Weights of a small image classifier: depths [2, 5, 5], batches of 128.
Rows from block 8, named by matrix and row number. Each number is 500 + 25 x the weight over its row's rms, rounded and kept within 0 to 999. All counts start at 0. Numbers have three digits each. After the name is the row's rms in percent of the matrix's.
# c30: last pointwise conv (model.blocks.8.c3.0.weight, 208x208x1x1), inputs 104-155
c30.0 100:481487529536486522510534508519560538495510468507492529563487527466484483546527479441463528506461523491500475480508478471478500507518495468500557488511473466
c30.1 092:539489489512521499472552495493532496494535482493497476466509506483517529521516496518510480488518482478530450534486490504510489479511466531499543494561493498
c30.2 112:558511507519480561510502490485494490498484484525480491513478530519487501527505501484488498465491456473507479497581490504508546480497503464508473437493520480
c30.3 096:519511511532524491587476526456479503477515489499474519494508444454490496503451443508493506506543510482526482481492480482500481466513534524494519494483512488
c30.4 096:499492535526519533543495566477505500466467462507460513538461469512481510528522498517522502496488526513487497509494525537492481512496524522568528516517467487
c30.5 091:492540450499486521511586541513539506517456502521524496499449500474499500481498486470489480498496499493501454509490465511478480481471441459479481525500485516
c30.6 111:531532485533451525501520495487531509485534490453502455490475529508443518510481498498547555570498496511468473490521465493497493488533487486499471518497489467
c30.7 102:492522504474511507540521503468459505484473504511490462497485422473488497524507501529511527511545527487490525528514523476508470507499515446494515495494505512
c30.8 099:497518471508485514488496485492480503469488488515558516491531485471476537501500514463483489490494536507553475505452468533535491511497500471510493548481468473
c30.9 090:522519506526483505497490479498512532516510505515493489498507506461514513529491490542537461461469484520535501541489524510489499529522505487479542502528528498
c30.10 083:477482485478494509510506491504500540492498509458478506508469468485480471494497470527496490500466524522509514474516477534524501524509499510477533533487489499
c30.11 107:516544462502461506492467517509461490487468508524496542463535519460496494509482472493505484527498492467513528475478472484525486490553503499486491494500485518
c30.12 100:478501518509499501498504519476484510522484490506523533512513506536490528453521472500483492502514529541496495447521484531496538461454499520511523529486506542
c30.13 087:543536503482510532518508540520502492506479481541500537523452482458472525502533431510517528492503473503512530529519489480466510515524460512504486499483463524
c30.14 100:495500521529473490468505446437542460477507507536466483503498482489456532459470537526455511534527514527497479542475510529488484534545462513480474488512542521
c30.15 092:440500486498493481522492467486515462500511520436531503522479502485518465524505494495503461487539520463490472476480463513489511532483551459493485533479511486
c30.16 099:502530497492494492488503540474463550479491505493476493466480499563532529480475479497511482455467461501442482499494528528483505502493530502508534495529546498
c30.17 104:492487486556526475510515495539492492545479495491470506498469480473492499499471504488478508463489502606549517469496513516470485477485473510495502526521505452
c30.18 101:489501526456526506527521513517517483479491508526504514509532506528489468502514511456482524490517477479474533451532466487517469488512489519473451539543481500
c30.19 096:520477517464515501493494504485459480476476503508522457495521492556499513493466513463508496491453490512539498517502510515482511532445549463529514506512502505
c30.20 096:487452527500509487447519476489497515466463464522503508498475530511483471537479461481525466473529484510495482519501488474499505500527485542492531502546579496
c30.21 094:494473546517560491523506496515511470512482506493484515532468464523470538513492529525494471510484485458505526543530488477502452539503537541517528507517497527
c30.22 102:490485495470508483489498485481494451494516472533517493516561505501527476534479509490548449501482480481494513517475515491562505485489532489493516470497507442
c30.23 087:518472518440484526462500469473498470547515538506490509459483513463509493496514465478518517432525486526479514518534509482499491574549515507494495482554515543
c30.24 102:522533444534520466532512484487545512519458552504487507531424495487492474493501498477528497486540533466501516508512543480508518508511496479475492526469473499
c30.25 097:506536501479498505503461478466519495507521490516452485495512538500489478503497477492468499520449495533454485502496468481481526491534513527516513494490510503
c30.26 092:492517466505527464470510514483465520534494484530527532513526436479474485496480460494463477481474455539498449480517489476517503492540461504466539528526564485
c30.27 089:487518486458522470449518512519510480518525469515482502491520492479503519506482507503527514475525535504492469490484516495488502568517491478498513475560532522
c30.28 095:502485483505459553513547515439504478485496508511492469493522487499490446457531503527543497503491501503544498500493531465491510442485495503503493505470514489
c30.29 087:483515477501465541498492532478524505477497523480486506539481534483525473530491489463515512432479514507525486506474480492541502548489535487547480514487457506
c30.30 089:491528519464535522462486490524473523507470554501479563496493480537540496512483489505543498505500509491500509504505495508512502506484526544524498504491515491
c30.31 100:486537507486463467480461560498527490510510488527504483523489491555452519525471508485480496469493544476450505493506519486489543501541533480477461497463501533
c30.32 099:499505511547537485493488529442502499509515515493473499462531536472514518524508471466463508472559508506508491497510527486483501495496457452500480457514534476
c30.33 100:519516494531499519578513538522493503498504506564472500518430489461443471477493514495518508481532489494485516518523497515486516517497528524488492508493521542
c30.34 101:509555485455474476482543520526490493522482468490490512529519461525464478517474461528500468514494476492508512485440479563473477545503523500466474472491497498
c30.35 093:523496487483525502499515530490481445489508488484519479515509526492488474506523482502494486497524482518476527521507449499468453570513532476504551491468494497
c30.36 103:526470560497508488544493491524532501490517511503474521522508529494484481511498535520507468512458497501522456521481464482462526489479488490473541504517470484
c30.37 099:487527489547470482521493512498490494518471507514514503514536477532508506516476498479467495493459497484488470544517516464464484504474488512464474500478525482
c30.38 100:516487476534518478490544522504507484521490485538504513489460507471504486468486516484498501559544486499519511483511514462492474504461537550480495486530544473
c30.39 102:541490502503539457500502452489493478531521488486484507494495507494543468497479527498530492505448497473516508486495521474513461495463446538457491475512522460
c30.40 086:502481463559513511493486501542536544460514478479522472497520460480518508526521518465510487468498525529526539493520526446496517489481503519494544496499514480
c30.41 100:494495505499497468471487492526499487522520510538494475494509486515465488505461487490461509524473455525483463470504534521513540480533473565455481507544488493
c30.42 103:503503516483465510487475562474465492486479517482503445535509488518509510478491506529512477474483494492508514490534519562473513516480501506541534475478467465
c30.43 103:478459495503495486486502496481487514543513567514495482480472427466472555473500491473531505484485497514486512494514530527509495526513490468459492463510501511
c30.44 111:505565480496468471533506502473497521483495483509508489542495493533472526449509533461474443472494523454504484518532512469534565524506515511541471477547513503
c30.45 109:497489504455504466502527478560499506491532496472470496557500517500482491486461529482552496456507494532493487467498473461497536477515568461501508483488483473
c30.46 107:503474520449510521439519500512519509474481519461539485536508486458482560465563481515472446496505476474513543508467517498537486502493510464501541492484481497
c30.47 084:513478518456541492463500516515527510483470512437493514491514493474489551518512520516504479432484542474524470502526485472520506551480531497489509471551514523
c30.48 093:462517518488455493486501508535494471484494529487485502501491472488451532492506508512520462481471507484514492518509488482482489508445517497460533509492546542
c30.49 093:491523512493483469472488478515514484473501468475493489551506504516504501508440463493462517509507519547539484485494428521498486523434476539501516496485537496
c30.50 091:505469519517469496522515492458500506499528499515495467522524528525487514509505527492514499444513492511564511478522484487524488538461464544506516529581531521
c30.51 084:526524511478497501475542550488460496492488501467513502547530548515519531510462531489519468452485528465534486545500482470495503544468505518532493510506481541
c30.52 098:457469505476466477483516489474498543482491530528455513512507505452469494498540513471516503546520515496524461505490506547491499531491533538503503509530509476
c30.53 096:521536500477479502561525457519488513519504503509504503493476479503484505483528473498490544553530512546453474494477455471488455522494515538490496511470472505
c30.54 103:478490452478524502514484513513470516504489483451485466461470454514470528489497469479490525527490497494518483518496514483522491469470486548487500471472501529
c30.55 111:527504566496508475451552530486502465475537475550496477537475528481507450461534491504513507514450498553480506463504519480514532512515510572523476505543489480
c30.56 105:469484525463521547468477483517444498526499511488475487492526507468474481518495514497502471462490513481504460530517483507514485509468482457482524486480495528
c30.57 088:483507501533497522485497492531504502453503497492484517517500472464466510518517514513477478482500501486521481517480486489517482521492487493550531477573501549
c30.58 097:508504531474479529464534471506540512490525509493510483482507508560487499503526517502516526516579541499470542522490480491496451498533521500493505499458498506
c30.59 103:475489533524489497490478464497489464505501505452516516476486494495550534419512521506497510475515507492504483515512500495513498565555473571474481489535494503
c30.60 108:579501455526453497476484471535507498514462493489541483503478443576523493473500547467492518455474511487485529509516490501438527497533501477498516475487469485
c30.61 106:490476550525512491479478522489509485456513518504506495487558526487542562488494467485516524462487480539482505495497492521555497485546487482507511551473521515
c30.62 111:507468507474454470515486490474492478466520521447542510544508490533546510506526464494541528469506514537468496468491532524481522505473465516494485499490506490
c30.63 106:486535473486500468529509496518504511500485474510509491517515499509500518505562481500464451479522476531512476533505502509526516552481502501465504485560505497
c30.64 106:537511552466491509504486505504462445522540529508505499587520518540526549481485540544510471460464468495511532509504511480509500510533488475478531484468505488
c30.65 101:485455488513508506554452499488492485532468538493484541481493520428504583497519529469504516514503472498540482509471498501508493487491466518520497495485480491
c30.66 096:532541492477503479450494553489466483520511490519507535534492515508542538482536574504496529510498506477502466469487512520500478493505496509520479508528496535
c30.67 115:492526469540496531469476503525545469469518527565503480484554542510491522489484521468496503519517500500525489517485484498468546533532438470508521456486523461
c30.68 101:472555473502463518505490487509498538492489441497508462520486486537483496534491496480511495456537574482498504531518461484544482534518537512491488514512451519
c30.69 108:500509521486525496545500524526483449491524458449520525559497484523531482542499515483494516508488510452534450522474501494515508522485473477492493534510529462
c30.70 101:497457509455547505480474449497466494533500522487529487491507526495455508486440468458489500485482488470470464522495455476535539527525489504497473460486497535
c30.71 086:454471534504471490503516517518466473470479520528478517515490495465458499474502510500506527479493513442485486511520518486519476571484492535506523488461505511
c30.72 110:481492486502486499464514493526520499513453477458496466547505477510522497470528503522497486500466477514504483461524514482484503459488513480517511497532528501
c30.73 101:437502455498479449465505514517509515521522468493508465507483534503487553546526464514498482494466514497505457488519495523519457517467542478491526488538486488
c30.74 110:500488528489472493523476509531523496469475538477480490503489487462506523478468495506463543480525523501490475534502506498526461521521527512517503484506513509
c30.75 097:519504530526500543513517488505510551506478532489498488483482511500464494508513500497501493537550480495487482493522498542510513464473496502510557481524523514
c30.76 102:461490507516522484507514496476471451517498467475480500471510508531506551469552533472526539465514505463496505515468465528509499480519528505512523499508506476
c30.77 112:492530503472501507547489500548507438494548522463497510434475512498493491515522463484530528502507484469468466496485458455536480509511469499480471535548490510
c30.78 094:466549494522515465488523463495526501510488503448541505468482519521472494557523555487526511508532503527521487496542471500462515490495501498492488564500530519
c30.79 104:440542516467483502479502561466530484477543484512460518525496564516504500516529504526502484531497508488520540463523506464510498494476496494533484483488505481
c30.80 095:497556493522517466471524529542504491499468470484498494484466516479513470481458527498547474498521501557518479521470482487485477485513506476522480517543549476
c30.81 098:514498468533482483497490477508531542467484520467522483542538514509472517509465519496453488476503480486479509530482501492498506533522530492476498488512516534
c30.82 093:506476503495526442479506474499517489493476513534503528524511508478486509477486484513524471478440515444504476492516465476518513489468511506560480495505467495
c30.83 100:499537526503516473466504524542503478503527503472483528558505502527496466483500514512466444504518539486496528570572480480546450509480514511507476475461509522
c30.84 100:498514503500495462505501494539465474475477501505513484518481506495493494468498528509509537486483522501504495511483508469506481583544519478465482505516504477
c30.85 106:471538478497489523519545498482510463517523502535490486530480504483469498515517450548482503528482479499520478511492492531527486425508523524535491478490533542
c30.86 113:479492476501455468489512506501504477516503486483494476491514467528509502474508501532522492455497535485474449529505456521504513461496506468535465501506548550
c30.87 103:500468526469543500475500530500496461476454512489484498504519512451532536486498496516521473495510528455522543545464526507499474489487495471505484493502486495
c30.88 099:531492507567466570529498523490517515490501540497512525507494479507476489474526522445511499470486472488484511498521458456497513464483465480491503440477485526
c30.89 110:525494511524480486471490511474464533470517472494483520498525510477480507480477466436512476524491508500555486483474443524501502465501457466459517484556495518
c30.90 105:490508481507458488498530531525494500563504531477526513523501502490542505498499487491532494502444470519456485519524475462503505446505504546462544516536475537
c30.91 094:532494503492514497495541483501546530513490466530493541490483512489508537466496467519498479498551465515479509546513521487514493565482427476525491505490522545
c30.92 097:490528512518501504503477508518490529505532509504502497463441527494515527518551524507523536491528499471523502499484476533536480500519508498484491532517501525
c30.93 100:467509498494459528478500524530531491522522536492479511474505542476518516483526475526526510544527554552476523506530498495537487482503488500461515482487494479
c30.94 105:474481536518514481483450502434523511477510490537526511539491470524521499521490504505477525512510445498492485527472496530478539474533515476486469506500545483
c30.95 108:489512520513492492495505486467529528531523489466514521443505525553504531540512518518451448438475517491477515501503507471508486487486519492480498456500500439
c30.96 113:543506499476512485526474522500474484520481515510481529469511518556462505492514503522486550519492540419507510488517468530508484497527492535531483519512458485
c30.97 101:455497467476511474508557475497531521480512501503487548508484488479509458520490490471516547576510501546458495462498507493498493527507555576548526497463509482
c30.98 099:473468507491494518499512498498510502491546466516513479493508488493479502521506499514466513503499489506496492477481518489546477520500507500477494534480487489
c30.99 106:488535478476469475514492494514487534497494511522521543450503509463477505494447469476512532507543514457533518517484475539511439532464463494524514498527528501
c30.100 093:497489486466492497486501531509495525482489510493474474534485471469482535509484472500493509513500504496502477508470488557464489519499474485505534493554521558
c30.101 085:510492518497531519536529474513514503510518468497484468504536470505471496519520441506458485516473517554511500509499482485470540510496517504510530542460544505
c30.102 103:498484497499535553478489500496484526484483491500509480505522500501477496514508444481483529497476509474465554437483469498493515500495505507501503494498501549
c30.103 099:470474538494497506532456485441499458489465492513503489500509486533477478474518475541542536501494556503533475510522518516515486495471508481513506528505505503
c30.104 111:478473476526498455546573509481513455502506501502487456521490467496517516506503504479504515559543500499494486487450509509509503486465457498514478524526506471
c30.105 100:547511491471504496452476520506512515516483533482487471467543496522479484492532480528490512472490491502507483528484480489507513502493533518471459523529525499
c30.106 099:476509527466513515527493529472499473521481507523511495477515503484481573554540467497496519508489499490505484532468549494517512480520539461474513494477494503
c30.107 093:496507472552501526476498534531560551459519514490501468507514553504532522533490492484566511474517510560486451493485515498474517532514505508469504543524504507
c30.108 080:503547465503516564509516528531511524501515476483446506521476520519484505506492507507466491482471487516491481497513501468474516544479489518446496517508474512
c30.109 095:547488519453516499477519510504479524541483481530480484488519502491500484433475563508528477482503460504524464512482511533537472502509509501503519489525484457
c30.110 113:459558479487526486522527552466486515515489547484502489540456493464499535478504497519492542522522450477465544502521483502471484477480475547549509476500512494
c30.111 093:496528475503467483510500487471494516490527516499486507494504509534520513450498529490491495502524511506522467554507486483495476528508477515483533527531537455
c30.112 103:522545464485495531497486477493487526492526495551505547494450481495502477468494476439492492436470527516481499504491506490520494459474499490501456463542544487
c30.113 101:495502519495484463521503508474515509512486471526502448489527484474474531488484504504471471541470461571519523485487486509518489476461472585490464493508481478
c30.114 105:511518514492528523487465457512505452453495479455455543576504488563480539477435481510474521516479494493512492474498479505496556516505536456499500496494494490
c30.115 102:483504508486472490474492529497550469451516530486490411473526550514515474499544451525499470508492502443481526491524491561495509552513507451465456476476478519
c30.116 089:475461530492551512463527477502538505479490527514494524526470517506474523468490539473517548525533488488534517505510492476525450487458497495501499531540535493
c30.117 110:525527474439522479467497507489493494512482503490514490534502451491538489468468463425451495482489497505424504495471444530518506496491501511469511489511478448
c30.118 099:505456514505534513486514486515487583497492478503531489552486473489482516468495533514520466436469488531487515471478512484501535514489503468462538499491458518
c30.119 080:515460446523481477470506470530511574493532453483500494492509483476464522504505503470494426492518513518510485454505505484492522523477545527490500462513473461
c30.120 098:464501490476493500527474507478445451494495461519496467477488493492484526528506512511490519494483465522457488514508470488505516472485453499520474506462500492
c30.121 105:513499525491487519498495556525492543524473452505483535471489525491503525494474519487539523487505479495513528498498506553501519533497508507491507468510490469
c30.122 098:520492486483478520528479576468476438516510487543574521500524480522488482542478524545510498439519503492506498494512541537499498491486520471487513489455494495
c30.123 094:504517498508491543514501518506491521479503542451465478522516517473476519505491516456529505475523511504551494490530520517478502544460499526513533511490512447
c30.124 104:480506506535446462549479465479524505492545524468518491508507537509487553493510482481446521559469516522536501515509514510492528511486472505485471489452507488
c30.125 096:495448499534526501442535486501500530488508519505458483498544493493525521513449480466483499496494486517473502515506470498492496508531507516534524439481565501
c30.126 106:483509492515497462471550449510523494488496510515550497496500517494495484472490479508476486529511486543508482469504526505500542460479507519491508539491504493
c30.127 098:520486513553518522500519510507499506512491459531491523507497501482495503454505454469488506471505510508488504514542472487461532469453481526564507512519490485
c30.128 100:499503515495523505529464524513470479490472474487508459531464464508513510449510546514534476503472535483515502511564515512526538528494556481579490479461507544
c30.129 106:519531493506497502472476529501479475524477508551497541478517469476494467540480483513474508430499521558497553484491534486500454520541508504477463432507466508
c30.130 101:505502536528507487449517496489491510492499510502502516512488433530532461497521474498505496519536505528488527533511491490508503518550490521507554548477507426
c30.131 096:494527561516482502485495484520552476493523483538498470502513502525511502568477497528495505483515487532500561500519503534473524489495492517520467489479467495
c30.132 101:526511502513500498511506510540538488506507510479482500453515499502463496469437494486505520519503442546500470468493459494457490506488520502483530501490531468
c30.133 098:533511508517487514466499516463449473549490498510485522469488544530470514516475507502499514507472523517498504500494495488453528520557430518504504499504498534
c30.134 111:501498468480497523466493509516498495540545524500546453514541476494479523453499501516487512456550501512462473482502515509502547475539538442496546474461513509
c30.135 102:481475480467494548478531537483464502525491496476484492484463486539489494514466495480510497502522474527471483525491541536480507494486498516481524486470484528
c30.136 096:509523520529472504511506518486493509509498509503480490475469494525493466520495502438486554492478517502535529560492501499486475485454511579504509513529531513
c30.137 104:533495532457502527497488519497490487491542514457465452516479519491540504481495468548515509493495482462498524480474492529482476483506516495490553499521402486
c30.138 107:514461510481508488529537546499544542470496515477522468499508541507504528463509537483517508563492511488466494469498513521448522487482492506458553534497516487
c30.139 111:524466518447517525512503504440462490503524498472479538488480531524460541468501481525495480474543493454528497503499519535514476484463507535523493472510477495
c30.140 094:525534480559514485503503506525543510503532473496478490536505525458508479474517529532511510538522501450507457488509531526513474552513531463476480518526484500
c30.141 104:533502495493496502543498520455493518492487532519535521459502496487488480500485535464556491472477527453476550482510533475454505517447497479459478509504495511
c30.142 100:517516469463476526488482485495477485483542483495489489475525497465483522498494534481489502575505471502478505520466506514554463463511495538477493521505489460
c30.143 101:517508501474525508510492512436473491498486484530486494522494518494470507465520514462520486531453491493493537509532514517497491505468455537565505460528515525
c30.144 097:457544484534489453468492481471498473476493539540519522507487465498502543499518502487453481439450489444471499507511513498502513477504494478552485488517484496
c30.145 108:455473473491540474517464495526501487473521496488495527533517456519524500481500476516508491513484531492477500484501503483480485527554537526499522511493476490
c30.146 093:495550480492494501481488536456540494489523493509481508488477524489508492512527540477523548495490515519549502500480492445472500451518559475515473517494497543
c30.147 105:444543473485508462489459571474512518511514479525497498454508470506483515511501494518500509451474436492493513545498532516488493479529495490459489506511488465
c30.148 097:471461519487526498489574460487483499493525506523452482500522499530459530484521482535504517493468509529490468513510524553447498509487483523473448506493477508
c30.149 102:523514500487498458466481471492514488460490501476510488515561525519499507517489480518511549522512521474505526481504485492496489475522501534455456522495533486
c30.150 101:551467523517496480445493523515472467536475491505477447512522500489512520525557522481532485521463495457489498481540526505426505526487519497534489491485474532
c30.151 097:482500531517491549485484474514505525496475537503508494508486487491479519540481492481531505473508523469498517508512504534508498549512499464496533579488482457
c30.152 099:490488519513492492480490495512475489460501491489534478522525513508506495512489485490490437499509507516504515515480535495475505486539493506475509494466510511
c30.153 098:506533508507484514496466491514498530511501487555476507477459471479483529516513568474544490515550470559503506443550525495466490487499465495471531551516541457
c30.154 097:463540517509522553497505519528508509444539438505519528492493484472486503507476524445506529521487501487507518507515486515474493520494466496540522495572498517
c30.155 099:529528488483512518539482514470516517518501544539533476484495520465498479484510502524471513462528495513476506537461538474486496486475500509519478504485481500
c30.156 102:473525471452470461468506510469487498471520526548550488499501515484530566527524451511507492489479508468487492520464500479470514495474484478505538481506493526
c30.157 098:486523520479486508507490526470469519535511482539462504553461500515480525501480504482483539534489467504457470487514522465515505492506523511503476511515483483
c30.158 104:492521463511528484505520508516488479508512509515532524502486489514514550494493516491486490552481460503540504469463502511532522523458461515482515467469495542
c30.159 090:490497467477476537469496486553520486489480479510496487518503475496484513497481484533450502480509521467508472528488519496490536529522521503495508531515502502
c30.160 085:524586493477519496488463512534500509502503514456492485497468533507505501489486514490485512487536527517491494554502529489511515582511553487469472556529513497
c30.161 103:500485488472460502480482487490472481508481453504462476500501539483461500495487474503480483479461503516516491523484531508484482499490493524515472480539506519
c30.162 092:481476482508526466487472529514532509463512510511482509533481505516509474492508488550525488474524534476492483460495492504501532532514504508515503525539508497
c30.163 097:540519537504441525483482517541472506506502481521480500531486507506501489520478484509510512489519492481519508515473495496483486506525497511481568522483493489
c30.164 101:498458481500510500485496561518495471514531476524535511490504493504501493576495471509428511470489498544492473477503489464517491503493460504532499444491494503
c30.165 108:461502525506495534465486502474491480488512527465449526539522487498489465533484517527496470465482506497513498508501525504533504498471502579498520436485515487
c30.166 094:602499487500488502512514525507494513536499502504493503470478492482484497515491523482548519504485512524514487486433485474504530566527512510522501468506503567
c30.167 108:534521504522472489494512538495489528493504531495515480483558508539512486541481514470523515479456475465471516464499532513450538499485508504459493511504522549
c30.168 102:458506513494506467483448480470454474476509466512475511485454486538510538525506486483509468495509473525481472517479498530480500482525514502470479513501472497
c30.169 103:502486508515459545461545529480499437512493504551478511502533439515477488498484504482489527546490493538514500513538492470478489517500528513469506479459520451
c30.170 103:503497560512484471490575522488498520468463540506439513529460538446526482477488474563499513487523485472497480489525493532483532472457529483556539471467494517
c30.171 099:464500518503495463513562481511543566509515500501505530515483540484540492558507481512541522485509493478500479467504464533538469523526530508510532515529470499
c30.172 107:486514498537477507499551470500525514544510519512497430514492471509504547507514561460521490504507526477516478511525516533529452511501487475505518522438529518
c30.173 113:466510488449523495472466500481454490500486523455520485461497489446520523523494539477501509486511489522542564531510482519511481519451503486518495515527515531
c30.174 109:522534474531451590508463496469518494512528515492477494512475523493487514537511467487489498474515480494533478531541459507484473480502495476521545505517515509
c30.175 094:504489490495522496510469522496466488532506497509504492472511476501508505463511498508564507501505511521493478501471492475534542541545513503520536506501475451
c30.176 101:505498461488487457494500461503463516512541508508493503521502470487528474506504465504494469510526489505473473507519490526476528541470519497522469467565493464
c30.177 093:498490482550481511532465499508519509486476472541531496449462496541482487505501486512454509461518512489439516484511527491476477489515494493487525503506548468
c30.178 104:482519503536449543451465513507519480522491457492514545485524538497497494506529484545497491481512505490490471508521497456471493476485502457535531492522475512
c30.179 106:517475528506535548499472542485501491526472524508489494499493515548520565517505478461487470510496529513508501521542482476525493499474487507494489543452501469
c30.180 099:494475503509495537515473490503502525502500509525503534484481492486517494468512514524527519482489474513518485500529502506515562517493523560577557503544514514
c30.181 102:504501523511510483449490513535451462492517532466505508520446501462488537478467528487482469514498524509534526587482487485547501491465473496506521459494465493
c30.182 105:537509482521487534557512463482475517537526523485506504509475487491507457511511510544509486504470504469479473492481509515491507503460487488489522513498503476
c30.183 091:508505513504526442509485511501473521463453494509493511470484527526505551533490466502496488470517476522481471498498480497485507512502473520498519520506508493
c30.184 102:530527458517544481488482467501465486526475477542496509523524456506542521498473480506493454454552533524470495519497509507503499538435502498541488484490538490
c30.185 108:474464460525518465507483518488451507511497519534499449516436500486499490464519494505481500504502504543507521483485499527546482456480468496453494487487495553
c30.186 089:515503518506505519518528498520477533514485461500465536491481479480475494521520508496509516559501498484509507496506498479497484563497487520531538496537482534
c30.187 082:545521475491493506502531507530505488538471503455503466552508498484475486528518495522493471513543513501470468503490495531477489542478502533506518506472492545
c30.188 105:482531495537553509483541503481483489498504510521489530505493435487540525478498526460482531558473500480508478520507496493463482476497513456516512454504523498
c30.189 083:507502531465547469468549465527515523487518510466468492513512526543502507521486484491515505466528519551542489488490485508529514516457533520480549520508509474
c30.190 104:495515458506505456445519478477544475475532528481513496521513495476487502495511478484476441490502472517455532446530523528502517503476489562496481510480486482
c30.191 105:505560497495482492499468537527511483502494565532493505523499500496480529514482532513504531517468508519503469527483509519491502526478522481501511514473482493
c30.192 114:485519481534534452479477482527500464510510493496526524514537517462539481523574526466519471477473526481500528527481497502521475484506482477458521529538564523
c30.193 109:529477466536469510516485518501518480508506476467566508504537495500447480482487504496553529471465514522510472499520522479528516503511477488552495504460484516
c30.194 102:471475519488492517488472510509512498493468501538470505490511465484509486501488480498489476540448499503502473503530472530482437542463479519513495519514535476
c30.195 094:506507490454432502512477442498483507494470499472476516498509479508428487467458473524507544528513501538528521513520517490457484478544477601504542498517518545
c30.196 095:490455504481528479557470503490446492521486529499499504507453511507520521495517508489493474464489451532489518488548477491559529475474461545496462507542503512
c30.197 107:497488487532475509489498518506495530481467494493501523473472518485472514532481531530576496484447514483537511517493536484443503520507486513492508523507504532
c30.198 108:488506493463518545511509514525517491529503558509488519531492484483460474536494524480477505499538486498503466501488501534480472516507479495510457509495493513
c30.199 104:458504523449515462524503473534448480513477518566532522510495494403508509529534512510499526499535523476486453550485463494527507487482498523515496499494481496
c30.200 091:501540509513485497507526562511487481501514491469513490501500538534507515476469568507494483468488520540551516543523537461471474520497535531512488489469475497
c30.201 100:468481455504464558499468474522477510477523514496527555516500475529484477496483525468525574515504554496523512469540471507479494577473501529499501494494536461
c30.202 072:522472509476512509492489496559508548500541523453500565497493489466468519531488480480525479492505494559562513487476463459518540513482525507458511548542554464
c30.203 099:469468488461470514549558484466511476488491462505535423447515502529476492478460538498495505500485530451488505485508520467498527539496541513498509474527527491
c30.204 096:490527544475492509508502495489490524479475470516496532549488496523519521490519490508504529522521500498492535455476510499539464568492553527512510495528481531
c30.205 109:559467514538503460518463534505536508528494526506515475506447504529486499536515505501507501433448506483488448469558532496466557494504483515492494516468517505
c30.206 099:502538487489544506466508473516504565494494512509507537517485482523495493497537510492511484443510491465505525507514488478481509566488516500536533502487502506
c30.207 103:519528504470550483495515498541478520489482485502520504525529488504510463483476526489468534520562472521535528426530513509507460517480493458489482484508490519